config.yaml
image_size: 48
encoder_activation: "silu"
encoder_channel_attention: "eca"
decoder_block: "basic"
orthogonalizer: "newton_schulz_5"
batch_size: 256
lr_schedule: "cosine_restarts"
weight_decay: 0.03
Rows from block 17 of the encoder, named by matrix and row number. Each number is 200 + 20 x the weight over its row's rms, rounded and kept within 0 to 999. All counts start at 0. After the name is the row's rms in percent of the matrix's.
# convs0: reduce pointwise conv (encoder.blocks.17.convs.0.weight, 320x320x1x1), inputs 0-79
convs0.7,042,197,198,156,218,198,190,203,204,202,250,206,208,205,235,183,202,204,207,207,204,201,199,169,181,181,203,186,195,214,234,203,202,198,201,209,199,148,197,173,195,160,165,204,198,203,200,190,166,206,143,195,201,195,141,203,220,199,198,201,187,180,217,208,218,129,145,220,214,170,238,139,193,199,190,213,199,191,200,202,198
convs0.8,044,197,196,155,180,215,194,202,202,200,253,254,210,197,236,186,198,198,227,203,201,208,202,140,166,184,201,215,179,202,217,197,195,192,218,209,200,141,197,192,198,158,163,191,196,202,205,195,196,205,174,193,197,197,163,200,226,203,201,200,180,200,224,195,212,140,166,221,200,183,185,166,194,198,192,239,194,190,199,200,198
convs0.9,065,203,197,183,193,199,230,200,201,199,289,178,222,205,245,190,198,195,145,196,199,197,199,177,167,194,202,210,212,208,245,201,200,168,176,172,198,224,199,201,203,205,207,191,198,210,206,176,198,177,174,205,202,198,190,197,197,200,201,196,210,193,208,207,222,173,153,226,171,178,231,155,201,200,198,213,210,201,189,200,200
convs0.10,115,199,198,222,231,209,207,199,194,199,174,184,219,195,214,213,199,197,206,192,201,197,198,145,218,205,207,210,265,197,216,196,208,180,207,142,196,187,198,164,205,196,139,221,206,216,212,207,208,221,259,208,202,200,211,159,196,197,201,199,211,201,240,198,200,224,214,188,206,198,203,211,181,196,200,237,223,205,200,199,203
convs0.11,052,197,200,131,198,208,191,204,203,201,226,262,212,198,237,198,199,197,229,202,204,203,197,154,177,186,198,208,184,194,191,199,203,194,207,202,196,151,198,200,194,170,177,201,198,197,194,194,197,201,162,196,192,193,178,209,225,201,198,198,174,225,200,198,213,155,163,200,189,187,172,178,189,201,195,254,170,194,197,196,195
convs0.12,100,191,193,180,216,194,209,198,199,201,192,225,203,196,187,197,199,193,261,203,195,206,198,164,203,198,199,233,218,191,205,198,199,150,220,187,198,212,197,166,205,233,218,222,203,200,206,210,159,190,188,193,197,198,228,202,190,180,202,192,205,223,177,173,209,166,222,209,190,196,181,159,208,200,190,203,176,196,197,199,198
convs0.13,155,196,202,214,220,209,202,199,201,200,239,181,221,212,205,201,201,202,192,197,200,203,203,162,224,214,204,181,214,208,183,201,203,191,238,153,200,292,199,237,201,188,180,201,198,214,229,173,197,210,227,211,209,201,185,152,214,218,201,203,260,179,204,225,226,251,216,211,224,206,170,218,214,201,211,160,185,205,202,203,202
convs0.14,054,198,197,134,202,203,191,202,204,203,225,249,214,195,236,198,198,200,239,203,202,206,198,164,187,187,199,207,192,193,190,199,201,197,205,201,199,158,194,195,197,177,175,202,197,200,194,205,201,197,157,198,194,197,170,208,222,201,198,199,175,226,211,186,210,152,172,206,190,188,172,184,187,197,196,260,173,194,198,198,202
convs0.15,049,200,196,151,185,205,194,203,203,201,241,257,213,191,245,198,201,201,221,204,204,204,198,149,180,183,197,220,181,195,198,198,201,191,210,201,197,149,198,195,197,176,176,200,200,198,195,203,192,201,170,194,192,193,174,207,224,199,202,203,173,221,213,182,207,148,160,206,182,189,171,173,190,200,200,255,174,195,199,197,199
convs0.16,111,202,204,144,157,216,177,205,200,200,243,231,183,214,182,194,202,202,212,201,207,206,201,228,206,214,196,194,253,182,171,198,202,169,173,253,199,177,205,198,184,180,197,222,201,177,198,216,227,185,183,204,198,198,245,186,184,215,200,204,223,199,186,170,228,225,206,220,246,198,189,233,201,199,192,189,241,195,200,201,197
convs0.17,113,200,197,146,205,204,184,198,197,199,228,201,188,206,220,202,199,197,199,202,199,195,197,193,181,188,198,227,206,186,160,198,200,153,191,236,198,173,200,151,198,248,232,207,199,182,177,221,235,220,224,193,206,198,199,179,199,203,192,200,244,188,199,236,195,208,198,182,194,183,246,171,191,196,189,223,210,197,201,199,198
convs0.18,106,201,201,205,197,217,197,203,202,201,186,267,244,196,166,177,199,198,194,205,200,198,200,205,232,198,203,206,209,208,236,201,203,200,190,239,199,229,201,203,191,233,183,204,210,197,188,209,180,188,156,201,197,200,208,194,199,190,200,201,170,179,172,181,206,200,208,196,171,165,213,156,215,200,200,171,172,199,196,199,202
convs0.19,113,196,194,192,174,194,202,196,196,197,212,159,219,188,134,198,197,198,145,199,200,195,195,212,127,221,192,186,217,190,211,196,201,205,184,194,193,216,196,163,196,255,263,197,198,201,211,215,219,187,201,203,198,195,203,225,200,189,197,202,184,224,214,243,203,217,176,183,199,182,198,225,177,195,193,182,190,194,196,198,200
convs0.20,116,198,197,165,185,203,211,197,200,198,170,246,222,205,211,186,198,197,180,203,206,204,197,200,186,194,197,159,201,200,199,196,197,163,199,198,201,162,199,195,183,193,264,200,194,189,197,197,244,183,202,182,197,192,210,252,178,197,194,194,169,164,198,147,187,155,186,207,225,156,203,173,187,198,191,215,189,197,194,196,198
convs0.21,109,206,205,231,235,205,203,205,208,205,184,182,165,206,179,215,205,207,176,208,190,211,205,136,232,203,203,201,238,208,192,206,204,236,191,219,203,177,202,173,203,216,179,189,207,207,215,182,216,245,196,189,204,204,238,221,197,211,203,208,263,216,160,192,207,182,200,213,215,213,207,222,215,204,217,234,208,204,205,204,207
convs0.22,090,195,198,216,212,207,176,197,201,199,227,129,222,194,144,191,197,196,189,210,191,202,200,228,197,187,196,182,212,202,229,200,197,218,232,158,198,175,201,202,199,162,246,187,201,202,207,208,213,260,224,203,197,194,209,196,189,185,198,202,167,192,213,178,203,224,208,200,196,224,197,187,228,197,215,242,169,195,202,199,204
convs0.23,090,199,202,222,213,221,199,202,202,202,198,254,217,198,177,192,203,202,218,207,202,199,204,181,206,221,201,177,259,209,199,203,203,161,158,215,204,148,206,152,201,173,246,205,203,220,209,221,182,180,198,219,195,197,173,179,218,220,207,207,183,240,210,194,227,197,248,219,171,196,184,175,190,202,211,185,225,206,195,201,204
convs0.24,040,197,199,209,204,197,196,203,198,199,201,224,198,174,184,207,197,195,201,207,202,197,197,225,210,198,198,185,207,206,239,198,198,200,188,185,200,187,195,164,207,178,170,206,200,199,195,159,178,193,159,206,197,200,179,193,208,202,205,201,179,200,252,206,200,117,190,199,201,192,157,147,185,198,194,204,207,199,194,202,200
convs0.25,106,203,200,168,218,176,200,202,197,199,184,212,213,197,220,214,197,197,215,202,204,203,197,216,244,215,197,242,149,174,197,198,198,214,220,177,200,158,196,229,200,206,163,178,200,189,192,217,187,168,171,191,197,203,205,214,196,204,200,205,190,192,224,181,196,163,213,208,216,206,209,156,203,199,204,218,222,201,205,199,197
convs0.26,058,198,197,210,170,199,175,201,200,200,235,210,245,205,190,187,199,197,217,199,205,205,198,207,229,193,187,175,196,200,230,197,194,184,205,186,196,192,206,218,196,144,179,201,203,204,206,189,198,192,187,202,204,197,200,205,192,182,200,202,199,217,209,196,205,180,176,197,190,211,180,210,186,199,202,170,172,199,212,200,199
convs0.27,045,196,197,178,193,193,187,201,191,200,168,237,176,177,168,200,199,200,164,212,198,193,199,189,239,199,198,213,169,204,237,205,200,203,190,196,199,212,196,174,210,179,179,205,203,190,196,164,202,194,175,206,200,191,197,198,204,204,202,201,177,178,270,207,194,135,210,201,191,200,206,153,190,198,193,211,204,198,196,197,203
convs0.28,046,193,199,173,212,199,187,200,201,198,150,225,179,176,167,195,195,199,179,207,200,194,200,193,246,203,197,216,180,209,237,198,200,208,180,196,195,204,193,177,212,192,174,209,196,192,195,165,209,193,166,205,197,196,193,190,203,205,200,204,172,179,270,192,190,138,199,204,194,199,202,156,184,203,195,208,198,197,198,197,202
convs0.29,097,201,201,179,195,196,182,198,205,199,187,164,179,199,230,215,201,201,240,196,198,203,204,199,222,201,197,197,209,199,176,204,200,182,217,196,203,192,200,199,208,208,183,172,205,203,195,126,185,173,215,216,191,205,211,194,213,217,203,204,182,171,177,165,196,198,192,204,179,235,157,218,193,200,199,210,213,208,199,203,200
convs0.30,105,202,197,218,191,203,192,206,200,197,188,268,223,204,234,210,197,201,220,212,199,194,196,214,212,205,187,173,193,195,175,198,199,217,229,200,199,200,197,198,194,192,213,219,203,192,200,213,231,230,225,188,197,196,229,197,182,161,195,196,170,213,150,234,204,186,202,198,169,221,218,242,193,198,202,178,170,197,203,198,200
convs0.31,109,202,196,227,199,189,217,200,200,200,179,200,203,198,214,185,198,200,209,199,211,201,196,284,241,208,193,165,198,211,266,196,196,178,189,209,196,215,201,200,204,214,184,197,197,211,195,194,197,217,195,200,194,191,193,201,191,221,196,201,193,135,155,181,205,166,200,197,205,197,212,231,181,196,212,188,181,196,198,197,198
convs0.32,087,193,203,202,175,205,209,203,201,202,214,235,267,189,171,192,200,200,178,199,207,201,204,205,208,208,196,116,218,205,220,206,200,187,241,185,203,170,204,202,192,194,212,199,209,203,186,229,163,149,217,201,204,206,221,223,177,185,202,201,236,208,227,193,207,247,170,196,194,164,142,214,195,203,175,224,182,202,208,203,202
convs0.33,086,202,196,168,160,202,202,195,196,199,230,228,214,205,177,184,200,200,190,195,201,199,199,211,169,189,202,200,144,187,185,198,201,195,249,209,199,191,201,208,202,247,269,211,200,205,199,193,184,190,234,188,200,204,265,180,205,198,199,197,256,270,229,205,197,140,194,196,218,174,160,216,196,198,199,183,190,197,196,201,200
convs0.34,083,191,196,221,213,211,193,199,201,199,230,198,210,197,211,203,195,191,174,199,206,199,198,190,231,204,197,197,204,215,210,199,200,227,222,187,201,204,203,187,200,181,224,196,206,193,198,214,164,197,207,198,201,200,197,177,220,205,198,202,265,201,204,187,215,258,178,187,187,202,241,196,207,196,191,246,160,193,194,196,201
convs0.35,126,197,197,171,181,196,213,203,201,195,174,181,235,207,226,209,193,200,204,210,213,195,198,166,187,216,205,179,168,191,197,200,202,253,253,180,196,190,194,215,170,181,236,218,204,213,192,176,210,179,186,196,197,206,216,150,202,170,200,199,219,194,230,242,205,182,195,208,172,178,192,160,214,197,205,217,200,203,197,198,199
convs0.36,112,196,201,207,253,191,185,200,200,200,234,183,224,208,135,213,198,201,205,198,202,204,198,188,229,208,193,223,209,200,195,197,204,157,203,208,200,187,203,180,188,199,144,205,206,198,220,235,204,193,205,198,212,203,186,187,205,196,196,202,204,166,159,149,216,241,154,178,254,201,223,222,195,199,174,200,185,199,200,201,203
convs0.37,063,197,197,231,164,193,197,201,203,200,249,211,214,216,164,206,199,201,194,204,208,203,199,168,195,182,192,191,187,205,213,198,200,146,253,229,197,180,204,183,191,157,158,193,205,208,198,174,199,194,230,194,205,198,182,186,175,179,200,203,218,221,202,174,223,121,166,197,265,184,208,191,210,199,204,188,185,198,202,200,199
convs0.38,114,197,196,250,185,191,199,201,198,195,262,144,233,204,197,200,196,196,181,200,211,200,196,185,223,209,193,219,208,174,211,195,200,160,217,191,193,181,200,204,199,177,157,196,200,190,189,198,221,205,239,193,200,197,197,199,192,190,201,199,218,191,235,199,192,195,188,212,181,217,252,153,191,195,205,168,199,197,200,199,195
convs0.39,087,203,204,209,209,193,220,200,206,199,197,198,242,196,251,198,203,201,194,195,207,208,203,181,166,201,187,180,244,195,181,201,203,188,201,217,200,237,200,195,198,196,164,205,205,197,190,180,177,157,227,198,205,202,175,203,228,208,201,196,148,212,200,185,187,191,169,203,217,217,168,226,136,202,186,193,183,204,204,199,199
convs0.40,075,206,195,176,121,195,207,197,199,196,197,184,168,189,205,189,195,198,160,198,199,203,198,215,203,188,192,181,197,197,192,196,198,194,214,179,199,215,198,198,209,245,250,175,201,209,172,162,151,209,172,194,186,197,222,223,230,201,194,199,215,204,220,212,189,153,177,217,187,213,190,158,208,197,195,229,180,191,190,198,199
convs0.41,086,202,205,236,168,192,220,204,204,205,172,199,167,201,217,208,203,207,199,209,200,200,205,151,176,203,201,187,230,192,205,206,208,225,209,186,204,253,202,255,197,204,145,204,205,207,199,222,186,224,202,211,200,200,236,241,168,197,205,201,204,189,176,150,191,265,218,206,154,215,171,204,181,206,205,238,189,205,201,202,208
convs0.42,119,198,195,197,214,191,216,195,196,193,184,241,217,224,251,199,197,200,191,200,199,190,195,182,152,218,194,189,208,183,172,195,200,242,191,266,192,182,191,205,198,190,200,198,198,197,167,238,215,163,198,205,199,202,204,209,200,177,196,187,199,209,162,211,168,159,202,191,215,212,143,186,201,195,188,191,201,199,197,197,197
convs0.43,135,208,200,160,202,202,214,203,199,198,191,239,179,195,181,197,200,202,164,198,200,200,201,154,257,211,205,242,220,195,199,201,201,210,234,201,199,172,196,178,213,211,249,234,197,199,200,194,205,202,188,207,197,198,199,181,231,209,199,207,161,204,270,189,175,191,232,207,216,197,146,217,198,201,207,204,189,203,201,200,205
convs0.44,047,198,198,205,185,201,204,199,201,194,249,209,179,196,220,199,194,193,157,202,201,191,195,205,155,203,186,234,235,200,193,202,197,158,193,195,200,157,197,234,201,225,198,186,199,200,176,230,168,221,193,197,190,194,205,221,227,195,189,192,219,187,170,189,187,164,223,220,185,211,187,186,190,199,192,189,217,198,194,198,196
convs0.45,124,193,194,154,149,186,185,189,192,193,212,215,221,193,169,210,192,196,194,201,190,194,192,239,203,193,187,165,172,197,144,193,186,211,233,186,193,177,194,172,203,157,192,178,193,198,226,193,180,203,172,195,197,193,216,192,223,201,192,197,211,212,236,220,213,237,233,180,213,191,193,215,191,193,193,227,195,191,191,194,193
convs0.46,112,189,195,196,199,202,198,196,195,193,229,176,253,197,164,185,195,199,170,191,197,195,196,240,168,206,191,224,212,188,247,194,195,173,183,207,196,228,197,254,186,188,240,185,197,173,212,243,187,173,225,197,196,198,227,187,226,199,191,200,173,176,146,214,180,159,197,180,211,200,202,214,197,195,183,194,259,192,201,195,194
convs0.47,107,205,198,216,232,198,201,203,198,200,199,146,161,222,203,213,198,198,277,206,206,200,198,243,164,218,210,227,268,185,239,197,202,211,207,168,194,213,196,219,182,214,178,202,203,227,210,188,182,189,183,212,199,198,242,203,178,185,199,207,209,184,184,185,192,207,212,220,187,192,213,237,173,199,221,226,201,212,202,198,198
convs0.48,124,205,202,198,193,199,202,203,200,203,143,215,201,179,219,209,203,203,253,199,200,199,201,241,216,189,200,182,187,209,168,203,206,188,190,216,202,196,200,217,223,222,211,192,199,216,199,225,251,188,193,192,207,202,206,237,183,193,200,205,208,206,225,226,193,199,174,186,168,232,173,237,193,203,190,186,201,201,203,203,201
convs0.49,039,197,194,170,208,201,211,198,199,195,260,203,188,196,181,205,196,189,135,194,202,201,200,209,135,190,192,202,212,196,215,202,195,161,200,208,196,157,202,226,190,223,204,187,199,202,183,243,176,209,188,196,192,194,224,204,198,197,191,195,200,212,188,195,200,176,231,205,164,214,207,205,188,196,190,192,200,204,191,202,202
convs0.50,124,200,203,178,197,192,201,197,203,203,172,165,236,197,202,203,203,199,154,194,194,212,201,197,214,197,193,240,199,199,179,203,202,187,172,179,201,209,205,214,213,197,193,186,197,200,219,246,186,225,188,194,201,198,184,212,194,200,200,197,206,204,182,175,233,205,228,183,164,192,195,245,187,202,189,163,203,205,204,202,202
convs0.51,038,201,197,174,196,203,205,200,201,198,255,216,181,194,210,207,197,197,128,199,200,200,197,206,149,191,193,207,218,199,197,193,197,152,194,198,196,176,203,224,191,227,201,190,199,206,180,234,145,216,189,195,194,196,198,214,208,193,197,196,214,204,169,197,195,172,219,218,151,221,234,188,193,196,198,194,211,201,197,197,194
convs0.52,108,199,201,181,214,203,204,195,198,201,175,241,197,208,221,202,201,201,230,200,197,199,200,258,188,184,200,182,225,199,191,200,205,156,232,215,201,187,198,229,205,201,219,184,201,197,211,197,177,178,173,196,202,196,176,209,207,192,202,196,176,165,228,221,214,211,199,178,234,186,193,208,219,199,197,223,217,195,193,200,197
convs0.53,112,192,197,195,167,208,217,195,197,198,186,199,211,208,218,209,200,197,206,198,205,196,200,207,175,202,202,205,177,184,185,198,203,207,187,183,198,216,197,181,197,270,240,220,194,211,201,197,175,187,166,208,201,196,227,221,205,202,200,200,229,220,198,204,186,253,217,207,220,194,164,238,198,198,205,211,165,196,196,197,200
convs0.54,065,197,197,147,196,200,189,198,191,195,210,210,189,188,206,196,196,201,196,199,199,195,196,262,179,189,194,216,194,208,156,194,198,230,213,175,194,238,196,267,195,230,179,191,201,208,188,205,181,219,176,195,196,195,201,225,208,202,194,199,221,222,222,214,189,195,193,202,174,218,190,202,185,196,191,196,219,201,198,198,203
convs0.55,040,199,196,179,198,205,207,199,196,197,256,207,181,190,207,196,197,186,146,202,204,203,199,212,122,195,190,191,210,191,218,195,195,153,183,210,199,173,199,221,191,209,218,183,201,201,184,245,168,204,191,200,193,196,215,196,212,198,205,190,203,200,179,186,203,194,224,214,160,208,235,199,180,197,195,190,201,197,198,195,205
convs0.56,126,200,200,209,217,186,179,198,204,200,210,233,222,198,190,205,203,203,158,197,199,199,200,159,205,212,188,190,158,204,225,201,199,207,183,215,199,196,203,182,201,185,197,207,203,189,223,228,219,184,228,201,204,201,226,187,207,210,200,200,177,201,209,160,219,218,215,186,220,220,248,221,221,199,197,208,206,202,199,200,199
convs0.57,115,203,203,255,194,188,164,202,199,200,193,203,150,170,211,187,202,205,262,205,197,206,202,220,166,216,194,115,212,187,220,201,201,192,160,203,199,202,203,204,201,193,235,179,208,214,184,235,188,218,223,220,193,201,263,193,224,194,198,211,198,181,193,192,191,253,192,184,158,211,186,208,195,200,213,200,194,199,204,204,204
convs0.58,061,199,194,241,244,208,187,201,196,198,182,185,176,197,197,192,198,196,152,205,194,203,198,260,178,201,196,176,180,200,208,198,201,173,235,201,200,180,202,200,195,216,240,201,207,205,207,211,160,228,208,210,197,195,203,203,197,213,188,202,248,157,202,171,214,209,232,186,190,189,222,189,199,199,190,197,210,198,196,201,196
convs0.59,089,202,200,201,194,211,210,202,200,197,178,177,162,179,165,190,195,201,235,199,203,198,199,203,223,204,204,213,185,203,161,200,199,230,206,181,199,223,201,250,207,201,210,192,195,219,185,202,191,220,218,205,194,199,200,180,210,210,203,202,227,260,170,151,174,205,196,201,200,232,196,168,224,199,208,223,189,206,195,199,201
convs0.60,120,204,202,171,124,201,174,201,202,205,169,164,215,188,187,168,203,203,205,198,199,198,203,221,193,219,203,279,156,204,240,201,198,188,165,168,204,205,205,203,204,186,208,188,207,211,194,181,157,214,171,204,203,204,215,190,202,201,205,204,157,200,216,231,195,185,238,196,196,199,236,191,209,204,220,211,197,204,206,203,208
convs0.61,141,202,199,217,257,180,198,198,195,196,263,169,208,183,202,216,196,201,203,194,203,195,196,208,240,183,198,180,199,193,236,197,203,157,275,165,196,210,199,205,193,217,179,191,204,214,194,152,161,220,145,198,199,200,170,154,165,189,201,194,170,147,178,185,198,212,192,186,193,211,154,235,221,196,194,180,211,199,198,201,204
convs0.62,127,204,199,177,184,198,164,200,199,198,193,216,262,184,131,186,196,201,253,204,205,200,196,242,248,200,200,170,213,212,195,197,196,228,159,222,196,156,199,187,202,252,196,191,200,196,181,244,202,188,168,197,196,197,180,195,202,178,196,195,219,250,192,181,197,181,191,188,134,210,164,213,198,195,203,186,224,191,199,199,197
convs0.63,130,206,203,201,202,198,195,203,203,202,219,153,227,183,247,199,200,201,208,202,197,203,201,239,188,194,186,157,177,175,193,203,200,212,174,193,201,182,199,259,187,226,174,198,202,204,177,174,200,195,256,194,198,202,215,199,184,189,202,202,253,199,198,171,188,172,146,205,211,185,170,195,242,202,192,190,181,192,204,202,200
convs0.64,061,198,196,188,164,190,190,197,200,196,250,192,197,193,132,196,200,196,137,199,197,197,198,174,142,172,201,214,215,198,225,197,200,189,182,182,194,153,195,192,200,265,205,205,204,198,193,231,258,211,241,180,208,198,179,192,230,207,196,197,165,233,212,231,192,218,221,181,155,213,211,191,219,196,205,200,206,198,202,198,202
convs0.65,109,200,202,171,164,214,195,199,199,198,211,171,174,193,191,180,198,199,180,196,203,199,197,201,193,222,216,210,229,181,166,198,201,116,165,188,198,233,200,197,186,212,180,213,198,198,201,200,167,205,208,202,197,205,242,184,215,219,201,206,204,234,187,214,203,164,237,202,240,203,228,239,165,199,248,232,209,208,199,200,201
convs0.66,053,199,197,154,221,208,199,196,203,193,232,196,193,195,201,196,191,195,143,196,197,189,196,138,168,198,204,246,226,187,150,192,198,164,220,161,198,174,196,222,182,195,206,197,192,215,200,245,200,193,208,197,190,194,222,227,219,216,190,190,196,190,243,185,196,197,220,221,161,200,188,181,208,198,194,254,210,197,189,198,190
convs0.67,036,200,195,166,164,205,200,198,202,196,207,184,169,175,214,191,197,199,140,202,198,192,198,190,130,205,200,194,208,183,142,195,193,191,202,197,198,166,197,187,188,197,203,196,197,196,175,245,202,209,230,195,191,198,213,208,217,203,194,199,173,209,232,141,191,231,178,205,176,206,189,185,218,198,200,227,213,199,193,196,196
convs0.68,037,202,195,150,158,206,204,198,199,195,204,196,199,179,221,192,196,201,103,198,197,195,195,190,134,191,198,226,213,188,173,197,193,198,190,202,198,164,193,192,190,225,208,196,198,199,179,245,212,203,222,193,191,202,218,214,206,198,195,193,207,196,224,150,197,214,200,198,172,197,220,204,192,196,201,213,221,198,192,199,193
convs0.69,115,203,203,237,199,198,186,201,201,202,191,185,198,191,203,203,199,202,195,197,199,204,200,261,215,198,213,223,204,199,209,198,202,232,199,240,197,182,202,200,224,204,190,223,198,210,183,172,168,214,214,186,198,198,185,203,205,217,201,199,195,205,186,237,182,185,170,214,218,190,211,174,218,199,210,218,169,200,206,200,199
convs0.70,038,195,198,156,190,203,198,197,200,194,219,200,195,177,199,188,196,193,96,195,195,187,196,201,120,200,201,227,229,183,174,198,195,194,196,206,196,148,195,196,196,205,207,198,191,197,180,238,212,204,226,196,191,197,210,210,223,201,196,191,184,198,223,154,189,207,216,202,190,218,217,199,207,196,203,209,215,197,194,196,195
convs0.71,088,201,198,161,238,197,202,196,197,200,205,180,195,210,222,204,198,199,201,187,190,202,196,209,187,200,198,194,228,195,232,197,198,205,200,235,199,235,201,223,200,246,187,194,200,203,222,216,190,177,209,194,202,201,250,215,193,179,200,193,208,255,194,232,209,178,225,198,200,203,179,180,189,197,183,148,198,200,204,200,202
convs0.72,040,203,196,144,172,202,205,198,198,193,237,204,193,176,217,191,196,194,109,201,196,200,197,207,122,201,194,225,211,184,182,197,195,188,192,205,201,168,195,208,189,207,192,195,197,203,182,243,207,202,236,196,192,194,204,212,206,190,194,194,182,188,219,157,195,187,192,204,181,204,194,184,196,197,199,193,209,199,192,198,193
convs0.73,116,204,199,175,197,208,165,205,200,201,204,235,185,198,193,190,203,200,194,204,191,205,201,201,159,200,198,192,194,195,195,202,200,217,175,244,200,210,202,202,206,161,198,200,203,200,200,212,173,194,211,195,193,199,207,188,230,203,202,199,189,209,219,189,218,207,156,184,194,229,226,207,210,202,186,193,193,197,203,202,202
convs0.74,089,202,201,167,196,197,227,198,202,198,197,131,179,207,246,195,198,201,156,191,193,196,199,194,225,198,200,207,232,218,210,198,199,193,223,196,197,246,202,237,199,226,186,202,199,199,214,201,170,216,223,197,201,204,180,212,200,187,203,196,218,234,182,227,202,205,224,218,180,200,228,165,205,198,191,203,188,201,199,204,202
convs0.75,034,199,196,172,182,197,200,197,196,193,229,185,182,179,202,190,193,193,118,196,196,187,199,164,131,202,196,222,225,191,162,200,194,174,188,196,194,151,197,202,190,216,209,190,193,197,190,239,213,191,230,191,192,196,204,216,223,200,193,193,181,207,218,168,196,202,192,208,173,207,194,186,206,195,198,225,208,199,193,193,192
convs0.76,138,201,205,240,237,198,211,198,206,201,237,206,237,188,215,215,202,202,160,198,196,202,203,184,174,171,196,177,185,186,226,203,207,198,213,206,200,222,200,179,195,147,193,216,200,188,181,180,220,199,214,210,199,200,233,199,222,199,203,197,167,159,240,200,199,205,249,209,238,230,241,251,132,202,170,195,193,207,199,201,202
convs0.77,037,198,195,161,170,196,202,199,196,194,229,184,199,182,208,185,198,197,95,194,196,194,198,177,129,193,198,224,226,192,167,198,190,200,199,205,197,157,197,188,196,215,200,195,197,199,187,262,211,200,251,192,196,200,213,209,223,205,198,194,197,213,202,179,190,214,186,199,166,212,199,185,202,192,199,199,214,197,193,198,203
convs0.78,127,203,202,266,171,175,192,202,204,200,201,186,185,204,247,202,201,203,158,193,198,186,201,176,230,180,193,165,210,208,207,201,202,250,203,226,200,200,204,197,216,224,150,196,199,195,206,188,213,189,225,192,201,199,188,206,193,207,198,201,209,209,197,210,191,228,197,176,186,204,223,225,205,200,191,206,218,200,205,201,201
convs0.79,124,203,201,253,204,193,201,198,199,201,167,181,221,200,211,195,201,203,242,200,196,206,202,183,192,198,202,278,214,208,217,201,200,266,230,202,201,168,201,211,194,167,204,207,199,206,193,187,194,200,189,198,202,202,171,209,191,232,202,209,197,186,231,188,212,211,260,213,182,185,260,193,176,204,215,215,210,201,201,202,202
convs0.80,123,206,202,203,206,202,196,199,200,201,220,194,179,214,190,199,201,199,200,195,199,202,200,237,205,198,203,252,137,209,239,202,202,191,245,213,199,206,200,165,213,164,234,205,200,216,207,128,201,204,226,198,207,203,217,211,218,222,200,205,138,232,236,216,178,208,158,196,227,232,233,196,196,202,213,191,186,194,203,203,201
convs0.81,059,194,198,244,216,210,183,198,200,201,174,190,187,198,205,191,195,196,197,192,201,202,200,151,188,193,204,227,257,192,202,199,198,177,192,195,198,141,197,172,200,198,194,209,194,195,206,197,179,184,163,200,202,201,164,196,228,218,201,200,179,155,232,169,201,182,253,208,220,185,196,172,194,196,191,197,185,200,196,200,199
convs0.82,108,207,200,174,205,209,197,202,199,199,234,210,232,207,196,184,201,201,223,198,200,188,201,210,196,206,206,246,213,199,224,203,199,209,223,228,203,185,194,197,190,210,167,206,196,195,208,206,200,187,133,214,202,201,231,183,175,174,203,200,173,227,173,198,198,173,175,192,172,160,190,164,189,201,203,212,224,203,198,201,201
convs0.83,076,201,203,225,192,189,203,202,198,201,182,217,217,194,219,226,201,204,147,205,210,200,201,192,215,218,201,239,205,210,224,204,200,256,269,190,204,194,205,225,197,199,144,206,199,186,216,250,219,233,189,213,209,203,169,196,200,182,206,212,203,185,218,207,194,175,219,203,189,206,207,177,209,201,194,233,174,207,202,202,200
convs0.84,116,202,200,166,194,192,225,199,205,203,208,200,216,209,231,248,202,203,197,200,209,195,201,207,186,190,190,208,179,210,166,201,202,179,227,161,201,216,204,223,206,227,181,203,204,191,238,211,184,199,251,199,204,202,199,209,205,182,199,204,183,179,204,278,187,192,203,198,214,252,198,234,210,201,173,195,224,199,206,202,201
convs0.85,051,196,196,199,207,202,194,196,203,196,175,186,196,196,210,185,195,194,180,199,200,209,197,209,202,183,201,204,222,194,195,192,199,180,199,196,192,122,196,186,198,190,245,204,194,203,192,215,220,185,209,195,196,196,124,187,203,217,193,195,186,179,225,182,190,166,232,203,231,183,178,200,209,193,196,216,156,193,194,197,192
convs0.86,150,202,198,204,201,202,197,198,200,197,146,198,208,210,211,192,198,197,238,197,209,193,198,222,164,212,212,213,178,211,163,197,196,194,217,184,199,226,196,186,188,213,188,200,195,196,185,200,149,192,247,199,193,201,226,206,203,219,199,196,181,180,223,244,205,195,205,197,182,225,221,186,203,196,219,202,226,202,196,199,191
convs0.87,060,208,199,195,237,207,203,200,197,198,241,262,192,219,199,187,201,195,201,199,198,200,200,206,206,210,212,242,257,199,219,200,200,134,172,213,201,204,203,198,202,211,185,213,194,208,216,184,189,211,203,206,199,195,185,194,201,227,200,209,150,210,217,198,213,209,233,195,197,199,154,206,210,197,219,197,187,200,200,198,196
convs0.88,121,203,200,218,165,176,201,200,204,203,212,202,200,214,202,240,202,204,214,201,203,197,202,173,177,190,202,177,227,175,191,201,199,181,240,155,204,196,205,212,184,181,158,208,203,200,207,210,226,227,208,200,202,200,196,170,206,211,200,198,187,184,164,198,210,169,176,211,229,184,204,171,196,199,209,155,191,201,198,200,203
convs0.89,119,201,197,191,206,198,179,197,195,199,238,227,224,201,181,192,199,198,220,199,195,205,194,222,208,204,204,186,168,200,238,195,206,187,173,193,199,249,208,214,210,211,260,181,195,216,185,199,164,200,187,208,200,194,177,216,227,234,197,193,232,226,185,197,194,184,232,192,207,179,182,274,177,196,220,211,228,200,198,200,197
convs0.90,102,193,198,213,213,193,198,197,197,199,228,266,254,230,196,198,198,195,155,193,204,193,198,270,191,194,198,212,213,208,176,198,199,196,201,175,200,173,198,252,210,175,213,187,195,203,200,203,175,164,197,196,197,198,201,200,188,189,197,196,197,201,262,215,184,178,258,198,217,197,197,197,202,199,188,182,183,195,194,197,197
convs0.91,113,195,196,133,188,205,209,199,200,197,242,183,203,197,192,207,195,192,136,201,205,197,196,285,195,198,193,224,224,197,161,195,199,181,200,171,194,165,196,233,200,223,271,211,200,202,217,196,230,178,201,197,197,196,182,208,199,198,198,191,177,175,238,195,192,173,208,209,187,198,194,215,178,194,188,225,203,196,193,196,195